config.toml
crop_scale_min = 1
color_jitter = 0.1
num_classes = 6
patch_size = [2, 2]
muon_scale = "match_rms_adamw"
momentum = 0.95
Rows from block 4, named by matrix and row number. Rows with one number belong to one attention dimension. Each number is 500 + 40 x the weight over its row's rms, rounded and kept within 0 to 999. All counts start at 0. Numbers have three digits each. After the name is the row's rms in percent of the matrix's.
# v: attention value (model.blocks.4.attn.v.weight, 144x160), inputs 0-159
# proj: attention output (model.blocks.4.attn.proj.weight, 160x144, transposed), outputs 0-159
v.74 103:502507451523504505472513543452471468496455523510472439499534532509543537510493502521564446532534515495471490505504582584486489469494467473532572457484462554469519523483566416495573595434543521536540544556505464420570385516472471503482486545504463440517468555456497543527485507488508391568506508513518509531535529462429542502513562492574435528504481456505475547473601451521512488513416462531506495467471515494468487482425416533495516488562528483461484482512458485464530504505431505
proj.74 103:587415553481460444456521489493550474493565543516500452443460557553464569540504554460447524502524528527508443542434486525521455460471485503505499456439515469527463482543459517437470439478584549424533595470479489535484586420518488458468577503425558507506548542437538485509484550513495476492530472493457550504501448554468430464438503572457448516514491541520513483592499547487519479496521514498527510530485488464499563520475526449529456479445518489495501549490521437522471510550523542
v.75 091:479492448518510425492499521431501535452478402527503444473498533536536510469522538506482517509446552483477445476513528533511422544489468520584542493489479510481486515490446541490562528420536477547567567511478461527515475507505507504483483537533555499525459507511452453496378531486522476504515467538526597496432412499518476485468521481503438503484511455506574562406475535481537478493472449455567530490465436525521533582525547561441554450533495465497517461481450559515561485499593525
proj.75 086:585556531436532543487494535528519489484527548484492498522405520496489439509492522529500488517522516571500478512407471545530475450524525545466422494504553440542495575491559498465397580585474495499552471478455541525532542423504457519426488421503532498521458526509482521448505502559466475498515517535487503460526477535407529530533490473537497557494482508490537434514541517529445595521581504532555503424390510490491464456486492488512472541440498543540534486464536487451478489481458496
v.76 111:478381522531482449461574485542559428541473507513473525561522469478486546564455530500493586488544508492554496448445462448482516518473478436524449532516437523536522493527591554496494449502506515473529504539474497525487493459563549526499418538462576529493486460471460441435477537523484489535527503462561463514487549468562470483458489459484441525475477436581554475454533478537527542448548511520494496454495479476468463536605462594498527517401537522524497500542515544498465467506498519
proj.76 112:509590450483497500466463481450488542497482538545484499474464521459533517511485497461526434526443526508427527587475506512488524459548494523419528563515515488584467500533528571462473466504501520573516502501540445483539489557422521423489506468506486479443485582524475495528465479461494521538512476458488510440506527524454560458505450498489510529499455520471600530514544435428486476568518623561481599527508523508483486569558470450556436465507511509481530434481443443455480491467508543
v.77 096:458571442491563510478459499470498498514513515477485501498508466464511585510521521452509452479423439527577480451519480436489446540485465457543464632488494469419587558509458507512536530560469495539477545484460493550426519505595558542512516464511545527489462453455453473457510536486534481507473468499524537493476478564515414502542512515488493508458440532478543444445477542446495494552505528566539497528535440455514520547512513503509468497563466548461511531573472601492438550488466476
proj.77 103:476530482516554539499546496480472491522419516544453565487408543523476429521483440562502488484539509441518561512552540436537530488519489480511510428512453525541511558542571556559463465438509431509503481600489466441562514534492519428488504421569469474544530501446532432536496549598465543459544497483498500558496463540557536512551461468529533520515493468445521507510468467464478512441515498468537522483435523468539452481549479485485484494506482459479535457365485507499525461477489529
v.78 094:495572437475496484500490490502529494549489475537556474487515492474511456488509475511557521489522532491551500465496543437459464545543486469479473499490584481494470492493331473532537511601470496531490493538559531458501492468497475513470444471516454423512550499528534461540594551464447518457415534588489551496489535562548474525482510458519531502504530509485514457458541468441538536588496601559512514512515462482586508497419482435485537488470495460492479538482448567487502485497458441
proj.78 096:518461414515539486508450539562481471558446461551501515524513468493548446496527536477437495492504494513472460481514469452562408415500503440541500468505467552499523497522453491454573491431446493532477446492482492514555546514593592564521487483538524435550451520461535549503484519543516478513536533560484480529523479445489504476583536545491445475541549482528460522496485534502534575464570375558511517476504545559487512459541471486450544541501517507478440423433459455500498492495508467
v.79 104:465543538443558534436461442442513499554505496490497495502512460513446529510442529483505481512492494467492522475490505456517503529519482450456532531493595511500470468575530394507566500517474463580450507577525499452536511490467496530479465532502502493583585498531540480497459528598504524521514471467485512459451495479561504508495488491508537386483473489562438490527523529538533463448569543524417421489451504496510541437529491495477611450544485460441511542447506477510530468501413569
proj.79 102:491456458549435530397433479520571493459451522482554448495557539504536538449439527475494533483490514434459433439500556507440513499447529506535459507572449489539454501498513525490460508489519447573412477483441509517506508461518559512595533496463495500422551544471556432533511526441464458503507489451489523505515512579481491526523573543512528524539425542471523485527493471465553511527497475530587529563529476526435580452502482470530515506531537581540506481476500485549470500543495450
v.80 102:520497460534468499487539488523499473567448532460437507517522499464531506499477541468527488564514526474499514555485491543543480516513460499532473455445474483467444518482457475458559485442575459520449440478514575610489525475439542443481474519481546495532437490415528584473475519500533456558515528435579510557483502482455536464455478501443507557535518497494497559499459512488462511509466532592504531505477573458468576506428473532606514463513496494503513428538484379509505543538486429
proj.80 095:487460510442474436469522501459462529517549497465514481525411522534478537530527510458526501516583539430505506534523539548531577487485532441528510476441532481464497463479479484425532449515560500436544504523578474520465481519431463378497423517534437546594491552515509545484491502552507484484485455539497465515526463488459511445497507448519492447478524453561512491531517509482505556545530556520495474491491456499546450498588556409572509523454426528528447490474469565496460575511558517
v.81 093:552490484521459523485546584440524490487483492437535523529465477478539445463510501536481514566535492532472503568575513548514502443504491550549499503520393489473473526471518560467492512462532510511462514494421465509499491530536455575508506490478472567460439551439495531546496457506442491520523498487451425551474500505536475512572496410418501531510430548537535541517471498482417496505472426485492581429510534564465496538496520562529505501567430425445552504499406458539486495479552515
proj.81 097:537531591495413527519586487495461503450550536481466476475551460542495585535448497500459534461523475512549512521503517523500523531560466494362476516522508500464517469548520524494516509524589443529545545472506447495562513533471492519476500514540536506404557486500514482467478481516581443459530458514506455423474458530498479508423539538523553417452490458491484419484488509552498441475540508433479418494432459495537467490431517553537550474498470488470495548525560542510536474460522523
v.82 087:563506438471492519488485541518513524467538489519572481495579527527478468477524501530507438499527517464497471556496509506506492494509456510515549465499463560503494537609523536537451519435429458625491457548565528507554517480496511545484519537464452462589493523491474515489486462452449457542525489537475436457485408457486525477548435413569440438501514532474502550504558545503482507406535500452504515414531513549522453520472565543525521508499454450457534471423523440481460468492508537
proj.82 085:468446522540475500534513471451609555485573514479476394484521520526546521503485418526477455493432501540417512528520443571469505481572558449517433499559544420543564460484496522478466548479591519486480570508458507407495462497530497484500484467461483478497455534569521552487497493513536437480458519458479547561542528464525528485568553496517551476456527513492536445520488528510471512531527412470438434533484543500495513456447445460562569471482509521494512528503533530523449497477490516
v.83 099:453513536483536458467472462580523507524547507469470432540463491535484558508485511507524487501523425523446433599457482505538467513465490474513497536424537536466510527560446479456444479482575540513495414447503514498537589466425500492523515518471524513525461512388466464507579513499559448464502451469486490509461485499571497502510537539522537476531413439522504511529514499505560506482502531572492542477525525553470502479480533415510549469536488586506519444432531437521570479529410525
proj.83 099:465527505516477543425431467567570504516531513461512453447494584472440471532479531522484435504491573425539471474519586539480494489376474510554526494513499435475466483473517454524527501459467524483546470514492480535418506509432504429533509515535441509439498468497534485509408544465484539496583437496528541506516506457461550512520508512492470489510493456580598553504488514452476464512419523498520468524481508508563527458496497508495567487644508556488519492506549531486473483488508525
v.84 094:494475567437488419469579535532504545528507550531477560495380538518489415500507500497469551534502458536485470519465504492522505474498495492449463574425457509523541513445510463483432490412505508512554487496484542499598474533438493513562473545491404580479495464469504449421513486462500530580497550505502494519472512508447531426518500569466503510537556506519509441446499483517544554497460499454509535443496481474487485481614484496460407528539503525510461506504511550545492467543529533
proj.84 092:489540475512446506452479608490411504533497462537533521511507422526438579515462507491479463507441536508433500450510444451542532532467500465508522559559468506543422519560497516566482483522498460511564564464550514499437458526467555479539491466540509489506446568491517487541472505520519597462474485490489463438448536468527484547496436451505456589511484471490566493598524539457453460502532512473472488566515541527541470521466546543465487449527527511480521504547605464436486451487477497
v.85 098:509500512519532567515493499563582520500485549452447434435557451500522507535556536516528479501521437472465474513461441485504547508431484521542442522484519515460457477473500476414564482517560497508497519470517501363502447508592535579452462544514479519477519490502486567499539501486427474486468514434500452521486523545531475538539500481513537499564463543489503434496477559447462433541484482586480463483487576491534520499486490495473442574421435531488455492592505524554550466463506499
proj.85 106:479484517489424460554497379473455602530481555519511535513514519530480547550545453536456439503531496517521468497541524437536536511478481535501527441454493488428540514494527483594499469473516477451486529557507546505528443536427498443470589485500555548503503539381508488499471494516592484494521454547437433500508502460565573464442568513401518461482542499493467539447483494500512442515456524493508539517552504475506493506515470472590550484528500473537502488513467473547462466503546518
v.86 083:509573470511471440444448533472503558497492413509439479493532487553530466557548445514482507414483503475437565502481517470528554440500583524494412437521551557522495638511481485444489532527526489550531485527464436482558500384452530465465496467477518507496488552604509501487482527522482516564490492516457516530437534433525516551453418462472513486488476504550535534467526502489496497499487549495568522573502506542482514453552506515529480554460499467548465525493427455486523496509510501
proj.86 093:498423518507551483531516495546543527523521561498523485460466537460485549510520594478515485493470475495446516455508527488496468494554575437539495493502478536492499513486537509430494573472465467453439579484544533493489458517518543540463445492507504443521460531473455452491466453504543375492504495527604510501436466500549491488526483554447463523509523419535499466452496520476529603512494517486523499472553509476504507435535576458586427442525584529551519401479512503497446450537521550
v.87 092:458476487483458493478478486527457480510498419472459499510525523475508458482531434539578516519576500486518508506493537484436533531520480524581479548512507577623512499490536439497504522411520436474510507473530463525545464491506478478428471536476538530543495483505460610561512431525486479570558470426530562509432491525474539481467479524453458544538522449481524504540478468498538570454499556510489528539511498447496512625515533459488441522406446515486458538506463492482545456501581499
proj.87 090:551518541484466411464486582504535538528532506553521562555498493422507469512483494487494458461528526500528481594476476444490496500535586489468522417451489563505508475475548518515507449527524501504550480418483535543450511501456484457522512520464494516498379481555467502511539555463473548534493514528583473465508489474491408485456520500411470544512606500619445517509459490510409552580494499465482493505464540463480441477506539454531486486517493494465551485552510464514528480520460521
v.88 092:508474534517480570483513432508493437463539469503528421427546491516499496472501526523561512531476448506503469440546515517404525497464397513480503541554517552462467469516569481544470524624483530441526521479486476489469502502583468502514511548553535501465567504523523512591505480451431524473472472513498496459548480564545557522472508491548441450433520455512533477507516536500492498492467484531585449471479509444533491508529528521505557534481401502512466503582550498434487489430429438
proj.88 087:527548506472488419483509466500492561549499542478429447510515497490547466467476470473469517539529502519564470572456415507511469487485485593518571468482528440525549558478496542535538513478599548522435494549445549427573525505464492552437540461444485489507522460501439412468472487462532523508592515454474497536506436452516549468463544520478473509543523555441477477475461453483478482567480495503565529545476457428527514537418446524518490547503502476474491556475475524500476551581478492
v.89 099:530480450533512537560475530539540552456531528555531464485491473495479464506538522497461538561503464483443452507551497504549483490557430506447480529462416568448501522469485505482489516483497530522417476488485489486472420541525443508503531532459414477482516536457491472510480465428480538545479461560515526452505549451446501547467504487473513576538476471552568516478542570523472445581466539522506504487503466453413464526448483491545514594530514584466459501529511577524547444450580412
proj.89 098:503544495407496508590539440477425479520505527558518558495503493536556535505566530534502380518548540481542505518489500473444496492466492469469489436458563482573586493545507529568513500487465491471477557495526486531608497518480527459461517487473513502512468520499529450526593512472533462510563479456527429497478491443451510541411463491486511436495520501472544433481496527506512420464494445457491459442468519596494533551474465525517515494503434475573525483503527424550553519524471497
v.90 094:465488439562440575495454531466486598485501534458531436502462516508488460514515451502472510479468469497532465488551532493531526482447490564438476537473485493498421515453462514504478448564478562422517562519465489444501513536508562546550516451518559529493523423554446432561522497511518522511536545456465493483460512544571451500530475419511496522530506537497455569507482438484546499540498462462553485490489496584484488585526506616591502436520491498482480476516431498478499517534484588
proj.90 100:543466566494471503551487509481499488448480503542545541440544441467521495541482489539507458439496511531508486533459467462477509519485509522517520513518485424479493484516462507505535549489483469519493567538575417446490454546430396529520535493527511522415611432464479481452466492454494451457513482524504428536522448571532543516503469526488520526485466469515539517544476481538469541392488496539508490493530517430512469516532616537505509492496522503506544554442566604497488406434456544
v.91 087:532579519489520427526503543399488527424525409493472515460449454515432475505493503441410526505454501496559535504462643514535473492484568483477483496476498460442525522480457501442503483523522503526495464434529483493570502539501517516539496475536498481474470482556496559477483489519401523430439535498528530439502484488519522486533530522536518534502454522489535493472494545528503432517502515485530501518483521506512600512548568524472556506581544409519486486573495563518554412518558475
proj.91 086:529473497500462544496591530540445456485552565471554581463417529522505475505564467517492449510451486465536452457520408475521470500440491570515432532531532462430430470487472493470487505524432417493489557503482531490524474469564503504440538480545594510556478441502521477487502519542582542514528498531516511438488531510471518549546456524539496497507550447474560526511519530519496519453546471475548555505509479554481495496455476498545495459400519512547483571419491512492408561470489477
v.92 099:539522460500525517510515516530468561548550498531513537528444444490496509458481543589539476567445406496459533510500486463381521483484510548472483454502520584441548521507537539544433536616454551475506465467470539478554479529500511463483545518554459531444435514523506453482510527492524526491447433488523469578481419505525515484478471489527437519501545472511436496494513539484501557510475505554547517521462452553480477490515598505601535492489433511529440453469469459460460534476484456
proj.92 099:408540472540494459457444542553493430489515481457487474476554484458516526497491439507497488545456528527466473523502484558602459527520540430608489481519490447518572535600525490505505533432549577436499532607517494492505501515461484586563494531458469472549569455466478478475442526475493554498543498515525495506477522440531475518504491530511510484449463432460499420503442470531498479505510482484499541434476543449546498529482453532513484561501525443477478417462553519507500511507593509
v.93 091:484553449488554515569514473524396482463492522512527467443468515546481440432501508485550545532506530530506492558484540496528481525461519487436448444451562489485449392505419434539517518512505439473554489481548516455509449502507500495504448530436480437512560540481522478487569511484460494559514504449431559515465514498567564503536540537533513520539558508451463569508498488556502445541488484516483484560572497504571514539495502484450447475470529589570411518495413483513519457510530499
proj.93 083:476470552518457435497504504523540576519491431588472513539572445489492484516529483466431469554538522522539409441495430448541517510435497481543480566516461439505527507471425511495517511481440543436474489485444473554449535484524613520528575545460487497488448469479519513505526499517471507475487520604453530528533500511457477480562486513479490485519489495538453538563533606422521506434457552509475568465517535509541518491440543499446493505528487488512455430532498492586493473508512460
v.94 090:520494395508508537528435488545452511465498484562472488544471396534470453504530434443458486555517562521496520512510516522479530477511514467447525457490500526516500544493462470509562534585526517447529512500505526520461472551484519449499484508469467433512478497503552455458590492496495449566461539514491522510504491446537434528540540484536482536527615507472566523502552477553452487492534515491537523519579466425467525515489445443462426558592460531605452515447526506414488508486494539
proj.94 088:481454528501590490485493622525511505467506516564494546491513521467461458522516555497492467574489538528461506483474443442510483466435470435513429491491466469548524496562455442513509527421453608430471506445482442504504469557493532513511575508487534416536416427500467507477560492546482489521515513551483520492471506468452474445497501561572502492522459474504482541565609516458450489493571548475532524551507511528504527442470534556461473490495539487502544465553463480570507488517498454
v.95 096:576515515523492517545592499536516428468467437522467507518472503504510487477549513488500608425560472535572527490506544476431522523496472498514430439599485485453497553490530437459482554508457463510452490463533463496496458522470475483478541531444454527478517559496533492506580440466478494515491518496482480549480463461498594498454505533524485450516522499481493453533512480511479514390441478460521523414536524474514545463543523521544583624515563509526541519484512474462512432493519428
proj.95 094:414552537454504495440524595470506476579543554484472535477509513570493493446536470481508513531501543483476581513422421507516490476491511512500506472513541471571531448456469521429456457565492424471471563510510504519489505483528584531559443503451537476516500515565513514521439445559526467536511507527538479529510550427446505453481594507511513477475532504425541475490460517530524527493471500467506514535523509546501446511427382470464493443419551467554505457591503485501503521506485487
v.96 105:472387498495485526467457518499513588504564464497485521503455459551467487512530546524464477487503462539564519442531553576488510469443574500544559487510496489567576531477546409442462538490499459542508423457485477443532545497523506524470557489517470457484440544485544537442411493418509463479510516513515455518495478499560495524520466506468454530505463503491547458495560459483530483496532498478480478448535557446482461515423542445523492561528467504510485460590491488570632510471507490
proj.96 108:516526466489467433580537432586512506492483524469552533479467516537471555472408521514467485476481463548428462520510516509495484470467483574487514451507556492461390433544493500528467435579484580454532509513523515437538488513581485455521447479493524490474447529494451504509465488558507466495540493437534494470480536464518521537480530469569513478526560525562507405576481543513552497428447504537537475474473493539479535447514441471418545491497564594481542462479518504517520550484539496
v.97 109:497579499518548482502561538519524555481469579516494440482525513539550451512568507474502421458495535501478485518471525490510513561488452532480438499508521539446434459533532546453508521496476463444454539446481521467464452565401491528499545461565427532546561487528439565499503489398510500592440485563515471491514550496492516473512492456454602492468539517495577530522433516469445522491440435523507482503500482536444446495486484532454527494502547499466414469494556532531558521502511442
proj.97 110:526466511502545555526487470418434468487510487445553476529483513511472541490531523459446495500447543532452518463518434447515530485469538453569484477547475487512584559518502483560437485502454472498523487572507477502502558471558493587549560475517590466560539532493498452549552462493508528467491572523404486522500454518519521486509513508490478459512543508464471414472513442466551512451530539359506474533505564524529509497432550501522464480558463503541509486445452434546436470508476554
v.98 090:508535506458547487451476440535495479512501522538576524489498467548476515408607506477431525497459516531476470476504492536517536535472464506522471474531531527522536555530567538422515463501465435474508471452522551445427472524456496467486512491594488474499573523527564520500467491490519489525507495562439556512434537383540548477524429490372487519512509466501525535482493547446449533479450549467483492526544522535485454458532493538497533565467578530455506544479453458444512477527574506
proj.98 088:530480523500505539497505460448520471467455513481514527530488572461471401462497538486598490531501488490417556468505451506510499463560569514522429502490512465478480443494495538527542546495499503497545470534512561528529501520503482538544479476471590446594446495469455462484458510486512507481474493492536540462545499507535517545421498477533549406453611401450461417480516501573557508515491471465522487580466501508528598491468502550482466517533439548486572480496474486450494432519480542
v.99 095:501552508516494482555529530393521534531546430529455481503530522464605548494571514487475533495582562547514557488468483441445411554538457491490480505463484527455522602449523473490466532537478532501521540469531496524448504444528513538450510430489473514511534546495495492598493463539525574494419470481484562458444484487499522437517515502471484397475508469562480516487488502555487459460520574430529537513517432538490473467468456489493509416563545446493494507510454457532495522484477492
proj.99 087:475482455486556562452473544534495520518468535475504515456546496543539404544454474542524505507446505415532510526499433509542624489508393533490578514499553503555467509549493513467526544419518451502525484513523518564498522520488526506476493424524520551481614503520512463495462503489532427478438487475504489531454533537513485452503521511431525529523440539459522449484468405514522600499525468526462531550549484462526480542445525462498514497490512496460545406532473544479454464489460550
v.100 103:529483457559423521431464428438526502497523524440498476453469452489473510452447568395567494525513487513487485496602457467543513470542476510447478434489477507448544484568500552482528488473488503511489511544507495534502475441498455511536497542530495601471482534530530500535541452557466518503518504570441529525559530572509504525533501512452471542506442597475500498533452533433497569569439474482483525521519491511488464519436452538533526548410524487467606510481490476468522533500522433
proj.100 103:561531535560523461480527506457513518454508547507510400506473535495559491462572477429571488537534478435575520473480537458491463458420499486565483517504576528514530494444488486446518544520534419561532442487519475482490507415580477508497467451564481487560426518488494585477488514543501489499467558519563559523517455434432533501522540487565519418495514461486497502530510511477535457477553465506458451424489495548475484472488557506421521485467465501439463572511517532543538529456490523
v.101 092:500551522626532529513527502468488548547483480506495519532494563423478555471499542455442438483521610488540456573520487468485485479476487501475480464525447467563514463574491537532500480478429472558466621480480410501504507446493480473522513484489529456515502460516516527548489478481518456572510462511486470458521547504564486503507485472556528391487475457453557447503578475480486492473508589549446472496524608399504486518523415492492486483497467536508500502469499507516495510486546517
proj.101 085:502465420546492464581495482526509513473532469482496523469508511560551514517440396482512496518453460478474501479494468504465463487470464491475510497594439458523465524479496583533462565435405533538539456490479490495519501574591459497475546530557534471455489495488524593486466521529498478457488542531493559526448457490503406473545459491511557539462496537552546511463438535609538525492586478544506468536523555517538487476467508525484575477578519451464465479468483508560525456472515467
v.102 090:488550501472499509517508508528501507523528524408560440512557537538455529509481528511522542439479531538499521449531542533473460601475537447486515467507544472588422470571571492482428483557488509419527509480526413507473495553453428477435444511534591525479473567506537491485476457481483601487503471448544514497528443483463470555573555494518492471477510439486517518540463520516473461431536574500521482535476464467505521533484485458518450449473494490497510607461492442536472464521455537
proj.102 089:518480487489496525462556416461498531461476558535495484501501426542592453481492490552507511493428525537460433594451505570426500487518476530442557500501475455438496524446458451560538489454518494499498519517482504490531452515476503494501504548488477493551553551485509435481549508518492446501528520502447455408447528505539528520565402501488512450533459517568455513448487526415525613523450515575534468518501523486473572509524480598509569534505535484481461493490476532437534532543493497
v.103 090:608501515497498428472459531417505487495487572488571494512533506483501527447523514519476486481505532579507466488508467452462520476510538425573524530481559525423459552492493470542542473478499436483501480465486574473591492447535514476544524529546465493513497581528569473528457446476499517415604486487491499543415473498508477469507511506548491469437475462542462463503509466508551448552501542481491529475473488557445433450519434454549530437609522500508529557512519536552490455524473509
proj.103 102:465497527507537459510466480556547493524492473555515475552539465524534446501542552500520527588456497415499517452508516522493466515531452545465495524469488493461432484437547532484540484460466547491517540527456515576391506551447517529511449509521512491449488492451388490463501497524471549585518465490494508436473556519501544572536479522586472556549506581456484462533369551479495509474465486568514468479477483463449524472544487500497533525426547498572501424507510497441529459470515483
v.104 102:457481551516481446523440503465496550521565497460453485496481459506503543450492489529503473463557550490505494488476499491499607532585536529464490495480452523431537451522527501541542495479518480513519569522520597519513467470504446456493499554467453480483541487481461497470500493502560545565525445546550532524453561508484509474459505450496499539510586552514410541489420572572501487501503429503524490530412448536530366555466494464494517557505419492458461481461504559532550446477477481
proj.104 098:460496509460504539535525608542513416454481389520550485557554445465485466470523500499562454522479481476462475417531492537573426434458476428562480529511521480527531460516597533488521526544536544517540498500567515458579463504531443548526480451501477503496540477483511514463488533458522454476406503505519481482472453510476611460518526537454492501541494519425472530506506477494514497452487476477505532540558523523527544499500515491477484461447540474539527450544564423446456556564506485
v.105 109:469478523517549468541560550440460538553458433453509500461548487486496483447449485520488494507503529435524514413545490516451545539493504519504526456568595469496523505443465512544490474492452567559503496500462518479467496575498493475464502531509521463454592518514483506498485464550472512509461515432450520466526522474444454446590523473513518454519526508493468411558417547420555517480518536509590497524494584495475436506467439459541499447477540546550522541465571484578508546458520456
proj.105 100:536502538452464456558458485463515505427483443543501516557518487506571487547503498501505450476427530468516416529532508530476517526548483517517419522498529526530512537466545464477476475513539427541510419438519469527536533468544543524480463517483523443479491498417441506490519584491531455555472518494467491512497545554560580543517479497482419522537429630476516475479477407487554506602527451497488534465540482445524527467490559503537579470507447522470448459488478493562513466523503466
v.106 126:548474593486474486523522465510445574432555495535460506553482494511458547569485508471484483494560531610492440621442483516476472482546452465492582540475502520511515405450531499499428527480504497515522562453517449523506586557499415481473504466472544493497507521499421525467458526490503565500530561443461536440496471490510493537528476510474469507527502529434459500504512450535516481413512535418445495471502507469509492538522493486451553519535490525528546468516416588464537518473509493
proj.106 119:435549437489487609527538558478469485495447462477501536490456519533565493475524457534428493554421513492513569519484479471525522490485493479447471470486510500565491466484474536552512462504499433471403500539468540463475470494537513444525533488595445517471494539526593506467543550472532506422530454476568474472507558530440480490456504489478502504497535594571449482472510535531507456468500561506542497568472456542560522466547442538518461472481533462444543547467521502553416427503523515
v.107 091:469507380490500451482547521498560474559434512517540522455506643481485483501460519500539429549417476485510500458515499452486521519458484474484462504509557517484531466556484498503492515496541495468504494456475507531507521524480511578541472591553491594452539516442447553472485480464505458492584565500470455515486521474495488411520563474501577441457477477516461496424515455505536478450558467449532510537475541486447488555498485494504571530567504573509500532535557560485484475479459448
proj.107 097:442498510523497522529402441470515501523535546557482430524548484485470567496515487451476526462532524481579422492503574506530463522535526496561509474461464502543496442439483544487511485508447453549507436537525452439481469560530482510436538452570543446485508509551463580518493542446440540552517522523482495516511438485495559552528475470511490502498596561464500536618483505457580494594499529488439482527485465446441419450492510493540509494494512512532477425513455507449481500502495492
v.108 099:478459490474509498469502515501525562554460524532411538438498496484549435442443600549492560498505453517467529420489551559456469523501565523532464478500476553509467472497516479555396538502512589399458518501448467438499541488483481509533523511466463522523451559500499494517538466484542461500472481486527483458471490482558495477527532449515495532548553532420465536527538440508488512471521441430555487529537621500456544509427511460478513469480509560549458481553528528517574544534516493
proj.108 098:558502519509464526549501482509480504464465489432520533525443448527452506503453530520410495448484534518529413497484540415482453474454462515510526461436522492495536492516494465480482432562571552539466499505526489446522463483540543607413523482497472499475497507521542456554547571519437534501492521446445533534506511558477543466473505525445522458532446533592518467573399530487524499519513550583511526458461502476506503466485490536484498460473549621411521486506512532503469559516453501
v.109 106:475482540553575474504508473550481487506458505518534464486500520519540519398532466523456457487499602429500558455581490535532532492468487517534450430524548508464528490501509507460430497478454459490412512424447549578563567465495495486454442481481505555488572469546495513579543427546528498528448516542514500518442528510491511521489506476488501472416532469492585418478544533484527509449466487532504427510453588472468546482431555500495476516477493503566458494514488521544443502559502485
proj.109 101:586528453501468468528503527476480471484507452526508555543456470534501488499468517493563502483515494550481422435453519453492497532507600503507521554509459510554465494467488517502478530554496520522523444543509436485477583588472469487569521476503539521530444534345507535546526476517446485501470576515516545471499486509554432444502428502446444479536552431514427517514467490511519595506555490490510554463489524462511530527434494518517492490523545547430440482476473541431542429518503533
v.110 094:512524491524496427564538517449605505465511485467422531480549534510550494530439505462505470510481494514471550473502437499446530478465524476512483557526497522447524451486562470472502467488497577511523567512493498462529426478469543500529493550552488553493490549537488493509489515498513448431540501549509476430489533565432467488498486530440458479495572569499409433480452489502546468505556433457479454488435469562483530602536540458518641421537489470519483484529533490498454536525503490
proj.110 094:501463504486538540461463452550471490475455515548460451524494427478532535563537469513528523520486534416493424462559501462595504555528489519593538502448518484554555484448433525481478549472530396456500494558555489526504511519484572506470406518519472497530478490570575501461558510493446507470500545487422541582513495559499510512456509475505480542599469461519494497460471448437531476476494550456495492499488466516506469443495539451467429570468536427536461533527498522552490515501506461
v.111 102:435526524502459458567546466432450540548509470522523524476482584515469470461532512540514516505527517504592484468549593589499503501417490525479553495509478425535501436562517500503500454492505503449487490453490512461486513509499485560520466507565445473439546531512481510467508512433484544420493493455562500465510453458547559482501571431482523527509562503535480492481546437498508495435451495436502475478411555486440579567513491508475449558592480483507490431521507566489512478455551521
proj.111 098:479527503474504498492477478517499500502518561535492504586464430513494526501552494493462515503464494559523517434460514506588482462553553514512441536428462501463551474513467456488455481537446465469498454453488480488532583603501484530461527517523530564509486440512497521479480524481472440512486553517495402534529460543537485493503464515507440529495542435487454491627461512617543456499491525490550493541555446380520507441548506469506513408481515511529557476486492474500511563540450567
v.112 100:488439476530450457589561480493463471536515412489494467481428515480448567425587508559542512473534517493587540492508507506471525584521507514485484425526472556521508533516534528484505471549593483492442523534501520535495457481481512497532504526529492513417461523534494415538492502436469518525500528559454476500452546441501540496450472431469536521474535512513477566554481504534435529475479487519432537483536570561513502475546495542478582483549494490435559444475478399433489471524482502
proj.112 099:431472536497432540470489524512553468482518534433510518501490473525530463538493550501492530479535531496466543393507492516553450455550502475456485554481460424535490438542552553456504516478541534512484549488569509506558536442500506517517550482505483538557545438463425474478451489527603434538469491438503509533545466499501524514527492611471528447535453361476528448474435546505536464480476526487499494511545443538524511494466446507536430477527512470469516508560494515465525572494507583
v.113 103:557510583526556521499513498504480430465482499446565566451481432521514492506605534483501485432511480468457541511507567494522500492470483538557465492490522564504516500443516451508502509539512538529472462461522560525508514482499456528472495463441528496424507505511518492499527479498552547478460512431531555548467529459477536517532477591497491481524477484517534501573475436498467492544572597509458496522519475507530455433436521544471436482448539448449557458398551449481406418559537471
proj.113 103:480472472505473509471464497482619482479461448471526494527504495472467441483518540560570573524513510535472531506514465499471526572515545501464458531486430467488402581527499484495480450508532526501448424500490533512545561491513538474543484483509489516538511514498442472574474432496523569489453458455537427498476481516522464522465556508528563557467447503518492520452554525532547527469431455449557500502462509506470552598542455485483503453485468516455556458524491502475623456448452593
v.114 093:486476530501465449493558532571466510543530515459501550436519563490522505458532473513522472471545472517463476599476439511494431486501478455497531537499449457533573527469469478551491501432526468535514573495446517521517432443442468513472497558461479527466532573502475517445504520538525451488441499534481545533498427469455535485521578510465515402537557465482423517522492537511528510524467492618435528536450439547547483518550490505509479486471461434540501516490428475482526615484469545
proj.114 094:473496452518516529476528546456571482494525554493435431492488489513558459511614446446515611545547508554532469457517501514470481463414499518531486465421482533524507414451497537472551503539507478520506491461531569540406522515505498504499455510514502500464536523530548491459503543434585509522463441551502488543427571478484476475528523570475532552474411478507481511511563455557470481474545482465457489544565521498452487528432490460486519558541472487460506458572529459513481470517519437
v.115 113:477501476511517509497490537452567586484517508495472497412486532483493454440428556433465517550446597505493540478513449490564504462483455518537488452494548543464509442514504484494457481496558505507374504521501468552503501470494474518490480481480476545457492511506501583481523506624525522499484468441552562415494511567499538452529533470463480465530528536454466495462560497420534536469516478418533413476515523537480477542477463538485590463521522507532566485519494578476513545538497556
proj.115 114:586508482521547567567499492521460525536454515495479539578461544497538493532571503473537534441484430509506473504500526472466547530529586518499487487496499470554493454435516501482494477462504433490469427504470487494470515500523466468446463532604469513516492543513560527425547554482389444456439534495452536538475549511486497508510497468456510495478554507557502525543476492505496466536520501574453585517485478430522555480525468447491436488562553489432431605457495542508466535474429470
v.116 107:497427499441523528427509510567505496481481493505467472483507491496448469454508521546497559449545525497460482458456495575457480491488458463454553550547558477545476489463570488547459517427567501477467542441447535460534466525480461552501473491542524521499495505503504568484463491550492428489496564454527434537439492489564481521547561488480557518557479523493543525516532427528461505440523406495426509523548572511404386483513519559527500441533516536490499485558482538522564527549441509
proj.116 112:504492512522502550578553493444478494532424494434523516542525458475486473486517488478432530534508477551503549515464510464453496407476555541479503469432457512523516437454484466594544479544525412491453520567458485476458527521519526492479515464502488526407492497450478463484568511566511542496535476479446511461537564603427565533478476490589497456486501485493450480514440514505489446485469562542496454531449536494529580503507451445528510560469581551543488570504508474534511491547452459